{"color_jitter": 0.2, "encoder_norm": "rmsnorm", "encoder_mlp_ratio": 6, "encoder_head_dim": 64, "encoder_qk_norm": true, "init": "trunc_normal_002", "lr": 0.0026, "batch_size": 48, "warmup_steps": 100}
Rows from block 7 of the encoder of a small segmentation model, named by matrix and row number. Rows with one number belong to one neuron. Each number is 200 + 40 x the weight over its row's rms, rounded and kept within 0 to 999. All counts start at 0.
After each neuron's rows are labels from the 100 images, of 14976, where the neuron reaches its highest value: "strongest on" is what is common among them. Only what is clearly more common there than usual is listed. The data: drawn human figures in many poses.
# fc1: MLP up (encoder.blocks.7.mlp.fc1.weight, 960x160), inputs 0-159
# fc2: MLP down (encoder.blocks.7.mlp.fc2.weight, 160x960, transposed), outputs 0-159

fc1.536,225,213,209,183,217,284,170,173,133,178,122,228,213,304,199,203,188,144,194,245,203,238,162,155,163,264,230,235,220,183,204,78,193,173,252,211,119,245,176,195,233,245,199,260,200,172,236,219,228,211,223,208,166,202,182,128,164,208,188,182,145,128,216,235,129,210,230,245,254,177,138,146,281,194,181,233,145,187,190,208,234,237,199,272,174,153,191,172,199,231,193,218,218,250,292,211,130,190,221,311,253,229,147,200,196,298,153,174,246,159,165,182,191,202,197,201,199,269,227,138,226,206,141,230,197,176,176,191,204,175,133,173,178,216,285,206,170,208,161,227,217,197,154,187,247,202,195,177,195,172,230,249,171,218,156,195,250,229,216,254
fc2.536,161,227,169,190,144,123,191,154,270,216,273,162,199,96,232,188,166,246,200,188,231,178,202,208,248,113,209,164,181,165,214,300,268,234,158,190,234,145,232,215,216,168,211,152,205,219,143,178,259,176,145,165,239,181,195,258,180,206,229,180,228,244,189,155,288,239,190,144,140,242,253,248,118,272,228,186,233,248,212,158,195,172,183,157,188,210,220,213,214,166,187,171,200,189,138,155,251,216,198,93,190,184,232,245,207,131,235,224,157,234,197,200,199,220,236,167,201,159,188,260,216,215,224,156,196,241,186,202,229,244,293,207,222,186,206,208,230,90,231,197,160,268,231,226,142,171,171,236,212,156,153,130,173,224,239,186,168,203,214,166
strongest on: white trousers

fc1.762,234,161,288,91,130,230,258,184,170,173,197,211,222,126,208,224,219,123,268,164,96,207,93,182,189,223,181,214,182,195,155,208,237,203,245,233,151,214,254,167,222,162,227,206,161,216,206,225,195,231,245,141,162,238,210,179,279,205,168,172,173,209,195,208,232,179,233,237,213,240,250,279,220,203,248,183,247,249,238,179,212,170,255,209,195,164,183,154,142,195,181,210,201,180,169,268,240,205,133,182,199,145,129,210,213,187,153,162,199,192,193,210,207,179,182,257,151,163,243,117,137,124,250,229,87,201,177,191,165,220,209,211,212,226,235,231,147,188,237,195,200,272,199,137,189,209,210,197,212,184,208,157,224,184,261,254,278,207,260,164
fc2.762,179,193,184,284,204,246,145,260,234,167,229,146,192,207,176,201,175,160,238,259,262,194,269,170,205,197,125,215,201,199,193,199,240,209,220,184,168,123,165,180,228,116,132,203,193,201,214,138,213,186,222,234,212,168,176,210,193,262,212,206,153,202,189,124,152,216,188,246,199,205,109,214,130,141,219,232,196,246,168,178,190,185,129,266,150,131,170,121,312,268,159,242,199,224,171,204,186,233,228,244,215,218,188,198,217,227,185,256,210,215,200,198,283,228,227,251,142,203,141,176,167,235,103,152,207,189,182,235,180,148,163,174,214,193,189,269,210,256,169,265,185,254,168,172,261,226,242,239,192,182,213,120,214,128,201,208,140,201,217,253
strongest on: stocky; teal trousers

fc1.15,230,107,239,212,206,240,194,155,120,111,233,176,212,244,214,156,122,150,232,182,206,217,157,177,154,179,217,185,158,181,238,174,207,185,176,147,210,249,201,169,185,195,146,217,145,216,226,215,171,282,252,265,150,234,234,184,209,228,95,220,232,220,159,172,211,139,196,158,169,298,161,199,253,139,235,156,214,149,223,180,175,248,166,182,162,199,184,196,148,225,133,263,202,242,189,204,154,122,189,240,179,193,186,225,238,184,141,241,285,212,176,197,198,204,173,231,219,208,163,184,153,220,221,225,228,184,233,131,280,207,166,181,276,86,183,165,173,202,266,214,214,224,197,226,152,206,162,173,197,282,215,255,232,228,179,187,193,224,150,268
fc2.15,170,273,201,143,198,187,250,200,134,154,226,143,288,286,256,200,216,235,195,201,200,142,264,199,182,176,198,212,219,143,217,234,212,209,188,115,159,224,180,182,141,234,206,195,251,255,142,207,182,227,137,218,235,250,173,162,184,218,219,203,208,201,270,203,216,184,223,179,220,232,195,164,193,294,185,233,156,205,177,129,171,180,201,245,211,253,220,171,236,189,186,186,184,170,176,226,121,273,209,260,286,162,159,202,166,219,273,201,203,277,134,191,206,219,232,174,186,197,191,210,158,228,167,164,164,133,208,184,196,172,221,254,227,175,166,248,254,108,206,217,170,198,185,216,225,74,128,165,243,235,216,151,260,214,225,198,169,246,194,99
strongest on: white trousers

fc1.557,140,156,167,299,229,240,218,224,195,258,213,167,138,280,201,222,229,177,235,202,198,226,264,218,161,194,201,235,197,189,325,178,128,173,242,211,264,240,126,121,141,212,127,233,200,192,136,241,182,268,218,268,245,166,158,158,200,200,213,269,213,233,212,191,108,187,207,173,236,160,146,178,237,224,196,227,173,197,225,202,186,196,164,224,164,226,113,289,161,214,212,187,214,280,198,231,102,176,172,185,162,236,202,189,214,236,171,252,188,188,169,193,203,214,222,217,224,205,202,233,189,213,167,212,201,261,120,181,195,239,197,202,177,160,167,92,195,182,251,193,199,188,152,157,199,211,206,167,177,85,230,227,165,205,226,172,235,222,182,165
fc2.557,179,221,173,187,209,150,119,238,202,242,224,247,141,160,189,180,120,214,221,194,166,198,109,178,209,218,208,234,220,164,164,273,239,169,177,246,189,198,210,200,155,206,224,178,275,225,176,215,292,177,180,160,161,152,189,236,226,189,188,233,152,153,279,244,227,230,164,165,205,169,141,282,186,163,158,228,195,206,205,280,194,201,169,228,154,235,226,162,305,207,177,150,160,178,175,231,210,282,235,147,281,203,260,160,171,189,279,190,196,223,242,128,241,249,190,155,192,212,151,174,228,196,226,214,166,204,248,154,208,155,219,209,235,213,152,200,241,150,185,240,212,220,186,136,107,58,208,227,190,215,239,219,160,180,167,248,217,209,216,209
strongest on: white top

fc1.11,163,232,196,228,145,256,195,224,220,170,221,250,166,200,200,208,185,213,234,249,215,247,161,204,219,158,182,203,193,170,138,251,209,219,204,295,249,247,242,185,188,175,66,271,194,222,172,208,125,203,204,188,216,275,202,203,151,214,169,216,253,139,111,233,234,201,224,184,239,206,231,161,238,260,225,225,193,199,199,221,270,302,122,249,79,168,172,196,226,202,118,247,204,201,241,182,217,187,238,252,291,179,189,180,210,211,170,136,269,196,250,208,193,114,199,218,205,227,220,197,161,180,186,191,178,175,156,242,257,165,112,200,168,276,241,175,184,237,201,187,189,178,182,187,178,216,186,138,210,167,260,223,142,215,203,154,251,208,209,177
fc2.11,204,204,142,157,247,192,199,149,193,195,195,132,213,223,217,217,212,180,188,164,197,153,216,230,174,216,211,240,243,191,229,169,269,171,222,146,179,193,130,199,217,248,312,162,261,169,203,201,274,266,148,217,187,196,140,182,210,182,250,218,179,290,236,209,226,205,148,181,151,227,193,206,173,126,180,200,161,174,177,225,113,126,272,175,258,217,185,145,162,171,294,152,178,225,122,159,233,221,146,125,144,160,194,176,231,223,214,237,131,227,219,228,246,253,169,115,167,167,205,204,230,176,214,217,197,256,202,211,163,207,222,209,270,149,149,227,274,152,221,204,165,255,208,213,261,190,185,251,151,186,170,196,249,199,190,231,106,241,195,243
strongest on: thin; white trousers

fc1.655,263,185,205,159,114,234,237,178,156,170,190,234,181,172,193,204,191,146,172,176,115,209,172,198,190,187,237,195,203,208,176,184,271,221,161,273,221,269,162,219,211,169,178,184,200,225,226,202,199,278,162,196,242,229,230,228,195,195,162,205,281,224,217,199,163,221,256,109,240,188,221,127,230,212,188,149,182,206,214,190,147,234,175,233,188,186,188,155,178,222,157,228,124,187,241,169,177,220,141,193,196,228,187,203,180,200,206,184,225,160,189,219,204,166,122,187,277,215,243,187,97,181,305,216,251,160,214,119,238,225,214,139,278,134,181,190,127,246,265,199,227,240,183,164,132,231,159,180,221,151,139,250,181,298,158,219,217,174,110,244
fc2.655,192,218,200,183,277,119,222,154,208,120,212,135,238,261,195,185,241,252,201,225,215,194,190,255,169,184,264,144,241,133,223,213,208,181,209,194,171,248,189,171,202,252,202,296,242,251,163,254,208,227,168,193,205,253,211,224,137,154,196,168,195,192,249,188,216,253,208,183,172,223,228,136,228,197,166,285,136,122,160,149,140,192,242,178,162,230,250,255,197,146,246,216,221,253,189,179,194,190,196,243,205,189,96,214,176,258,243,234,274,323,219,236,228,228,259,189,170,223,200,214,223,166,201,135,179,178,196,222,154,182,280,219,159,191,147,161,238,195,201,166,159,238,257,202,172,164,160,246,163,230,246,233,222,134,160,154,181,240,186,172
strongest on: thin; splits

fc1.498,142,184,238,190,210,267,216,257,195,236,183,177,157,159,166,210,245,174,199,285,236,216,199,128,294,280,171,238,188,165,176,218,233,223,205,224,207,171,172,261,221,264,143,157,175,142,174,164,251,172,236,206,161,173,197,176,190,235,119,243,171,187,179,185,179,184,209,170,167,232,118,150,216,254,195,178,215,154,180,234,109,126,231,232,190,137,151,198,123,188,196,188,209,271,94,181,226,246,184,228,190,231,194,294,190,205,155,190,115,128,228,222,209,192,177,241,167,225,217,207,166,186,182,187,232,186,231,131,226,145,177,203,180,217,140,184,131,210,171,201,160,202,185,181,165,244,216,158,193,165,267,141,183,138,169,106,214,218,150,168
fc2.498,145,264,197,232,177,191,197,232,231,235,125,154,174,140,171,200,169,195,233,205,291,197,162,243,249,223,161,152,253,148,197,139,284,245,180,242,236,190,189,277,95,178,162,176,218,183,246,168,242,199,201,184,256,244,190,181,188,184,161,159,249,210,204,249,132,185,241,217,298,261,205,231,216,207,229,178,192,237,162,177,220,176,197,166,192,115,185,201,156,255,191,164,171,194,203,170,219,206,200,167,155,198,197,200,224,175,177,208,162,212,218,131,201,198,238,223,256,204,282,234,136,190,161,217,169,180,201,181,226,216,278,269,201,211,156,210,264,196,205,223,129,145,147,231,221,219,214,197,213,275,102,197,94,215,208,217,119,217,257,135
strongest on: white top

fc1.486,211,225,233,188,203,178,228,188,171,168,213,144,188,277,247,131,176,148,202,234,179,167,205,203,227,193,211,190,197,224,141,173,205,208,179,159,214,251,205,229,206,207,187,230,205,182,184,230,270,226,199,251,224,223,184,214,250,201,232,162,254,211,216,156,167,194,218,233,253,215,185,106,223,198,199,235,203,214,190,249,131,166,207,218,215,134,260,199,214,207,260,172,172,309,183,194,140,174,195,241,252,138,229,190,207,229,202,186,209,285,240,255,278,182,249,142,175,146,208,101,304,215,222,255,168,205,174,221,202,131,236,255,282,245,241,228,110,208,259,220,186,224,167,186,289,201,279,244,179,191,268,241,117,172,229,243,186,199,168,270
fc2.486,162,145,261,157,161,163,219,279,216,182,131,221,237,134,155,250,200,239,244,157,258,220,236,188,143,235,221,231,220,170,240,227,306,189,183,222,190,176,199,172,201,186,207,166,191,225,234,203,196,164,161,150,107,181,213,153,164,149,185,235,172,168,176,245,266,214,227,177,200,235,191,274,195,242,178,218,204,135,194,158,235,205,172,156,186,266,147,173,166,210,168,207,198,117,272,166,231,237,238,149,188,235,242,217,176,181,158,224,207,214,153,184,179,212,139,219,229,233,220,289,163,224,181,176,225,207,207,208,228,279,190,178,147,234,164,167,220,100,187,192,151,221,248,254,103,181,148,199,189,198,124,115,240,287,157,202,214,251,243,187
strongest on: white trousers

fc1.272,203,175,269,220,219,259,230,225,159,172,158,192,188,281,206,253,233,231,178,201,266,235,290,166,248,182,187,240,267,171,181,268,165,221,259,173,159,255,169,164,137,238,267,197,172,174,215,158,246,179,190,196,214,203,164,216,206,240,238,179,228,262,303,247,181,150,201,160,229,218,123,176,158,251,246,235,87,213,159,231,207,203,330,247,180,215,149,226,158,180,272,201,171,174,191,192,211,191,247,282,162,197,138,185,191,256,205,175,222,223,196,194,148,227,143,175,253,208,207,173,197,171,249,218,195,170,175,273,237,242,241,156,200,228,184,146,167,214,213,232,116,178,216,214,181,246,209,140,214,194,167,177,187,194,277,211,193,160,218,238
fc2.272,179,224,210,244,171,161,151,222,215,193,215,222,199,197,235,228,211,178,246,153,211,205,147,241,174,178,166,220,132,189,231,190,298,201,153,185,222,192,159,216,224,163,169,210,283,245,199,201,193,147,160,180,135,160,263,212,234,156,223,217,193,129,138,175,199,261,191,293,286,164,220,202,238,110,192,177,265,243,218,208,192,169,90,122,180,258,241,183,230,196,134,245,171,230,225,165,138,256,162,164,192,152,198,247,179,135,148,238,144,155,201,170,233,175,200,218,204,244,186,216,152,198,198,176,208,185,186,164,154,206,182,245,219,186,235,200,171,251,241,218,312,213,134,213,207,179,217,296,197,187,255,214,213,257,146,176,279,221,207,257
strongest on: thin; handstand

fc1.143,186,113,169,217,187,205,161,114,248,101,238,239,224,216,242,166,153,177,170,209,135,178,218,185,173,206,205,167,174,153,200,194,184,170,203,231,239,206,162,242,144,185,220,165,205,237,188,181,184,182,134,176,141,160,149,136,157,209,141,186,217,167,160,156,201,178,188,239,183,226,178,178,163,255,207,141,130,223,229,217,144,276,225,195,177,169,136,234,139,228,183,214,234,231,145,104,246,201,213,200,239,187,179,204,164,163,238,217,129,200,216,223,225,170,210,162,167,162,178,239,213,148,112,218,213,275,182,233,306,177,182,242,179,253,149,148,214,201,166,127,237,171,247,194,217,202,230,180,139,287,238,192,263,139,214,241,242,137,180,125
fc2.143,134,282,258,218,165,203,178,127,184,140,188,193,248,224,221,231,175,134,182,255,192,157,173,213,157,219,206,218,187,246,177,168,290,247,249,161,215,190,205,175,171,220,203,176,184,194,189,210,106,161,223,194,214,235,131,182,128,190,217,229,190,210,164,159,136,216,199,171,157,182,271,194,206,147,280,192,229,142,234,249,239,126,192,202,234,187,216,218,200,248,210,234,175,198,247,296,267,165,171,133,168,167,224,203,261,204,153,246,212,171,175,175,170,182,193,176,243,200,293,165,138,216,192,219,125,153,165,205,143,139,247,200,186,141,206,194,247,180,249,241,181,246,195,251,255,166,235,145,203,222,189,188,223,166,193,230,205,320,251,270
strongest on: white top

fc1.208,293,243,186,178,161,243,176,194,241,248,235,211,173,220,203,242,181,270,186,170,228,282,264,181,264,218,158,128,283,162,155,216,155,181,151,177,247,189,188,277,187,221,172,176,228,240,179,183,178,175,202,214,253,178,206,233,231,159,294,184,227,135,278,149,118,142,218,220,191,205,142,158,198,182,263,240,260,268,139,265,233,169,183,206,199,155,205,177,232,238,167,185,117,118,174,164,190,170,222,239,198,216,188,233,142,263,218,168,147,132,213,159,176,194,207,186,186,230,155,192,191,224,198,227,204,154,146,215,276,161,159,164,168,287,158,221,167,195,161,190,152,173,220,154,232,221,119,199,196,185,186,144,150,222,181,178,211,208,184,240
fc2.208,152,191,245,171,164,157,194,271,186,236,150,181,232,207,248,143,302,169,217,170,236,147,153,207,174,230,208,176,145,209,233,142,251,159,200,205,245,221,186,240,246,192,292,225,208,269,186,262,212,236,212,145,101,221,200,227,207,213,186,275,265,236,188,123,178,225,201,134,230,163,226,208,259,175,159,263,214,156,148,142,151,111,269,205,144,246,216,183,187,238,239,133,114,180,226,260,190,212,193,225,192,192,221,195,187,154,178,250,196,232,198,185,233,236,236,175,227,212,253,231,233,171,176,170,198,252,228,203,126,213,169,218,198,211,234,196,255,156,116,238,181,261,143,228,233,112,210,225,158,157,222,165,173,180,194,211,171,205,160,238
strongest on: stocky

fc1.9,173,159,165,288,261,158,164,176,247,228,250,165,177,263,199,225,185,180,216,209,216,212,210,197,194,198,171,214,222,206,176,245,144,247,270,247,182,213,200,159,223,268,140,110,201,203,231,171,203,178,165,172,168,220,217,221,118,252,179,152,161,134,213,192,185,143,234,208,257,218,149,151,301,178,152,170,135,142,157,97,214,236,232,240,218,239,227,252,223,182,182,245,199,151,256,217,146,171,232,175,179,262,107,234,263,217,180,182,261,274,214,213,199,213,196,141,255,206,233,197,199,172,183,182,228,196,302,234,211,121,181,191,172,243,168,207,186,225,254,231,200,191,228,173,178,154,233,190,184,233,242,205,160,112,251,227,148,203,208,254
fc2.9,168,197,218,139,149,233,225,207,79,155,154,209,208,191,166,146,208,200,225,210,203,161,188,236,174,187,207,241,170,157,217,175,307,149,128,150,211,174,185,170,175,160,224,250,234,248,162,251,205,203,188,210,192,221,241,206,281,176,214,198,261,225,189,186,256,222,208,196,154,156,184,185,130,199,255,187,261,263,235,280,213,156,242,189,200,181,164,184,136,199,241,210,184,270,175,187,211,195,209,237,166,107,175,146,156,188,217,234,201,133,188,140,198,177,162,217,214,150,194,187,209,212,141,159,162,224,42,176,161,269,243,251,149,220,216,165,197,194,154,202,237,223,138,247,182,249,145,192,236,207,213,161,194,298,189,228,229,235,225,226
strongest on: thin

fc1.203,155,198,231,254,193,271,224,231,192,181,151,163,240,215,198,189,250,152,227,227,191,230,236,235,173,219,330,265,180,276,232,136,195,183,174,126,193,207,110,172,237,169,157,219,238,180,160,196,237,308,218,231,161,171,118,201,228,203,230,198,227,169,271,198,180,226,228,174,188,175,165,179,221,254,192,227,214,210,225,225,220,221,188,204,246,237,147,267,168,192,225,168,136,269,176,184,140,217,185,181,262,205,179,172,234,233,124,210,199,222,194,155,220,113,209,180,165,195,182,231,226,271,138,194,210,268,141,170,197,181,183,211,125,200,282,130,176,143,226,198,219,212,146,190,194,230,181,243,216,132,161,219,172,235,176,168,260,194,205,98
fc2.203,178,253,167,165,233,208,181,129,193,232,256,196,136,178,227,246,129,221,199,193,176,215,131,177,212,193,119,230,140,162,156,243,292,208,169,196,222,109,282,164,205,222,209,176,262,219,191,261,213,87,245,206,267,164,218,221,197,180,209,155,231,199,182,237,214,160,192,154,184,254,142,278,144,211,223,222,137,201,204,231,192,208,188,216,173,194,168,195,219,204,178,224,212,220,217,185,180,231,217,91,145,252,238,223,208,197,256,212,185,209,250,241,145,263,170,183,151,107,188,207,221,202,217,229,181,185,226,179,246,275,186,192,265,202,147,213,246,141,163,202,155,275,194,189,187,149,215,134,112,210,209,213,202,174,232,183,145,248,177,279
strongest on: white top

fc1.701,234,245,189,217,169,184,141,216,168,184,218,257,180,297,193,104,167,184,227,190,217,191,243,217,207,233,230,153,190,203,139,206,222,132,240,282,188,183,210,251,159,204,143,184,221,202,220,134,140,111,240,132,180,182,155,264,205,150,286,180,208,194,250,211,237,218,208,219,117,190,161,149,217,229,235,274,223,218,213,196,319,144,176,222,210,174,218,192,267,183,181,156,169,142,213,231,145,130,211,192,286,212,267,196,229,225,210,186,130,119,198,219,213,204,194,204,168,266,147,154,201,171,197,208,143,156,151,204,153,177,243,159,182,165,229,248,225,174,256,172,140,219,172,178,231,181,211,245,186,170,171,185,164,209,195,177,225,105,220,191
fc2.701,156,163,256,145,240,226,208,219,233,232,119,211,251,207,242,126,227,196,127,255,224,165,163,244,262,182,209,201,176,176,225,148,185,253,272,134,226,239,187,206,152,246,244,220,216,225,236,172,162,232,205,205,236,170,217,140,195,234,153,222,167,208,152,155,223,161,172,223,228,337,241,137,239,188,182,214,272,159,253,183,105,251,209,214,266,214,200,189,203,213,115,121,182,176,244,171,204,198,189,217,115,156,215,202,201,142,193,154,216,159,193,267,252,220,263,224,180,173,203,217,178,204,225,221,177,214,252,195,187,248,128,262,186,162,88,199,232,197,228,188,204,158,223,252,185,225,192,211,210,189,232,115,160,245,198,182,249,176,210,188
strongest on: stocky

fc1.100,222,161,219,259,153,131,205,205,178,217,126,178,188,282,180,131,191,125,131,236,172,201,188,190,186,160,133,166,214,178,163,153,208,167,227,196,223,239,159,204,181,198,217,225,145,183,256,161,214,246,230,161,230,235,186,225,182,160,185,253,217,258,196,102,175,224,238,174,191,193,214,170,150,181,144,170,205,221,196,138,167,137,248,172,183,196,132,176,195,194,195,195,94,219,151,167,190,227,185,191,190,288,165,216,221,243,194,174,148,195,116,237,205,123,189,224,189,258,217,233,166,145,259,189,246,268,213,170,286,188,272,252,271,220,226,227,168,147,215,182,249,207,231,200,244,214,280,218,201,158,217,242,222,233,183,220,132,144,155,111
fc2.100,188,251,191,211,209,167,201,135,200,137,197,218,127,164,181,231,226,212,171,217,155,264,143,184,212,204,227,155,205,205,191,167,229,170,165,261,124,145,216,209,261,217,168,253,179,255,172,236,240,156,155,184,203,219,210,269,184,112,185,186,177,260,143,279,208,246,240,193,220,253,243,219,184,168,188,195,203,208,157,93,201,220,240,239,202,193,223,218,109,158,163,235,190,222,253,97,151,218,188,230,225,151,173,250,148,212,217,208,268,209,303,217,203,157,180,162,226,218,209,158,245,202,273,137,177,96,208,222,204,217,239,157,168,201,159,235,188,195,172,207,148,258,231,214,107,202,228,244,233,219,162,209,270,153,188,190,190,211,155,263
strongest on: thin; kicking

fc1.413,188,208,207,285,161,227,177,194,150,175,127,177,189,223,204,182,197,163,158,268,200,163,202,193,220,243,209,170,205,221,216,203,178,233,234,197,190,222,166,183,209,187,233,216,277,161,178,162,203,212,232,183,282,137,226,146,209,204,181,222,216,231,227,232,149,159,190,240,220,232,201,219,164,265,224,184,258,151,220,111,154,188,292,195,266,179,198,183,132,220,194,174,222,243,187,250,246,167,174,233,188,152,163,192,273,211,207,181,262,174,216,111,201,163,269,289,223,191,216,286,156,214,208,236,142,241,214,224,168,139,237,217,214,321,267,235,159,214,155,165,205,111,209,236,167,270,208,133,236,217,222,191,258,177,256,265,133,178,243,236
fc2.413,188,196,246,211,273,247,209,212,256,181,207,183,291,221,181,228,233,243,299,192,242,283,200,286,185,227,222,251,176,172,243,138,257,181,111,187,180,163,246,240,227,242,210,194,182,190,233,182,96,175,214,248,154,194,236,170,229,222,197,248,201,226,205,222,252,112,188,215,229,185,143,148,234,159,208,144,182,190,125,128,151,157,199,218,215,235,195,177,241,180,228,224,195,138,216,182,133,152,227,256,195,251,196,220,180,198,133,230,145,217,237,181,203,186,169,133,171,173,170,185,229,177,171,220,222,155,180,147,253,246,195,219,242,105,176,255,226,206,269,188,224,197,219,171,154,233,156,307,202,267,211,219,233,163,155,155,187,223,168,210
strongest on: thin

fc1.627,204,162,243,194,156,183,240,204,163,250,173,238,180,182,181,215,191,172,210,100,171,192,213,189,242,246,170,131,177,158,196,204,245,139,165,192,225,180,250,241,163,255,182,151,156,254,185,167,100,182,212,209,191,247,222,160,170,248,202,216,205,168,149,164,290,89,215,166,133,241,191,180,232,170,168,215,237,208,250,159,212,205,162,224,201,206,138,216,178,187,129,173,182,142,133,128,195,188,161,257,238,158,216,172,175,195,240,198,217,181,202,242,149,200,163,192,224,170,200,158,158,113,203,263,215,166,127,128,245,156,195,159,234,172,181,184,229,151,192,238,147,169,199,118,82,240,204,152,178,253,248,217,220,180,231,189,201,174,152,118
fc2.627,146,280,193,256,202,136,189,152,260,221,169,154,179,197,181,304,173,209,169,186,249,192,148,206,167,216,183,229,167,163,190,194,274,114,216,203,235,237,215,245,193,211,230,198,221,125,215,216,226,193,187,192,182,245,200,209,191,166,198,228,175,171,202,213,217,194,256,274,251,162,249,207,228,214,221,217,134,247,135,179,207,180,188,125,217,164,258,302,172,151,198,208,228,163,185,116,162,253,188,155,192,180,164,196,134,287,271,187,266,201,176,208,151,259,200,189,234,158,238,173,175,218,132,175,129,203,184,155,244,270,193,180,241,245,224,189,196,199,278,187,197,186,142,259,231,208,148,120,194,283,233,221,126,250,217,201,163,205,249,218
strongest on: white trousers; kicking

fc1.339,95,185,185,172,193,229,193,180,237,246,184,175,193,180,239,124,228,127,176,241,268,230,242,232,195,267,231,187,181,278,240,153,191,172,266,210,258,188,134,261,193,186,227,215,212,225,197,135,231,222,190,234,246,208,217,115,225,190,204,212,259,205,87,234,167,183,190,176,218,208,180,129,224,152,294,159,230,175,239,141,201,218,195,190,182,139,209,231,202,267,185,217,178,228,195,316,160,155,131,208,167,169,210,225,244,208,205,227,275,141,178,236,182,119,245,157,211,195,207,176,213,214,179,245,219,250,144,236,195,233,123,252,209,219,229,217,199,260,204,222,224,216,215,144,186,260,182,164,154,155,216,154,207,245,199,190,219,182,143,277
fc2.339,228,176,140,255,204,224,148,196,264,147,159,192,216,188,226,181,192,286,162,184,171,190,208,297,192,196,242,239,248,151,159,218,301,191,195,262,148,179,197,193,177,151,198,184,292,254,257,203,188,157,164,157,131,199,203,240,201,174,292,202,154,300,285,161,245,251,187,259,202,195,124,231,188,223,228,260,146,223,208,172,165,201,173,223,235,232,215,153,202,198,186,174,185,202,214,179,213,167,189,157,222,144,234,123,224,163,132,193,138,246,154,165,195,284,222,196,232,216,174,224,208,184,186,138,132,184,219,150,243,216,217,222,194,216,251,175,160,114,201,234,139,141,239,247,215,228,196,204,157,181,203,192,174,155,272,171,222,167,235,213
strongest on: thin

fc1.41,204,167,202,217,215,210,183,197,179,190,177,166,226,256,212,232,257,106,191,231,112,199,229,191,249,243,233,231,254,196,148,148,190,241,198,170,213,231,131,187,191,183,210,178,201,113,123,219,291,247,226,240,243,182,166,182,193,278,215,264,221,184,237,175,222,279,226,216,238,190,188,200,168,247,206,202,237,260,166,209,229,209,148,277,253,223,243,213,79,155,234,186,189,257,283,192,189,153,172,283,250,209,149,233,187,212,188,218,231,247,257,199,163,160,236,177,181,209,219,191,240,228,229,216,223,209,94,159,179,158,250,192,213,228,264,221,214,189,238,149,154,282,173,113,227,188,234,270,226,189,217,170,223,185,221,166,238,192,180,136
fc2.41,164,231,237,171,184,186,208,176,217,165,192,210,164,153,215,182,69,253,224,180,247,221,202,180,157,122,175,211,159,207,216,258,285,239,205,197,154,141,254,217,245,193,177,156,226,287,251,214,161,126,183,197,150,197,195,188,244,181,213,198,199,152,186,239,236,141,182,164,206,242,183,228,234,213,201,194,193,144,181,206,157,182,204,132,213,210,191,147,330,241,155,219,180,207,145,192,206,243,238,118,188,231,231,203,227,216,218,196,181,166,172,248,221,238,188,204,235,172,166,151,188,203,216,138,177,181,280,245,250,266,136,205,173,200,154,178,161,129,124,301,245,214,243,262,223,165,177,166,150,262,153,177,164,227,153,199,185,260,210,262
strongest on: white trousers

fc1.287,206,186,233,236,232,220,166,199,142,151,211,152,223,176,163,221,221,191,203,235,126,256,148,210,173,241,279,243,291,267,167,171,160,269,169,168,242,222,144,177,210,161,169,197,202,165,95,197,197,237,245,235,242,184,172,184,219,232,203,181,289,170,290,223,223,240,189,204,129,183,167,176,144,204,196,206,259,172,183,211,211,145,173,149,202,164,156,223,187,181,174,188,164,208,246,254,140,191,179,147,229,221,272,316,197,178,230,208,281,226,247,240,229,191,211,154,238,198,187,207,182,208,198,173,247,158,151,132,249,171,235,184,232,222,173,228,216,185,185,264,246,237,158,141,236,232,201,209,273,161,180,132,166,227,179,184,312,223,153,203
fc2.287,199,175,176,198,193,161,204,176,209,150,159,237,163,165,179,184,87,221,205,207,210,200,248,149,210,203,181,176,166,226,261,269,288,182,126,184,226,170,267,166,208,282,211,172,261,252,218,254,175,222,145,205,176,198,219,145,151,175,234,263,80,211,171,231,176,117,215,192,190,240,187,275,226,233,197,154,160,189,212,242,186,210,166,224,182,265,164,202,269,246,211,229,199,252,140,211,228,237,185,211,205,186,146,174,213,233,172,206,119,241,228,211,230,263,248,243,220,134,241,212,157,202,127,211,166,228,192,256,171,251,172,177,241,186,231,134,209,131,184,121,159,237,238,208,218,128,234,184,179,233,223,198,196,209,186,176,148,286,226,266
strongest on: white trousers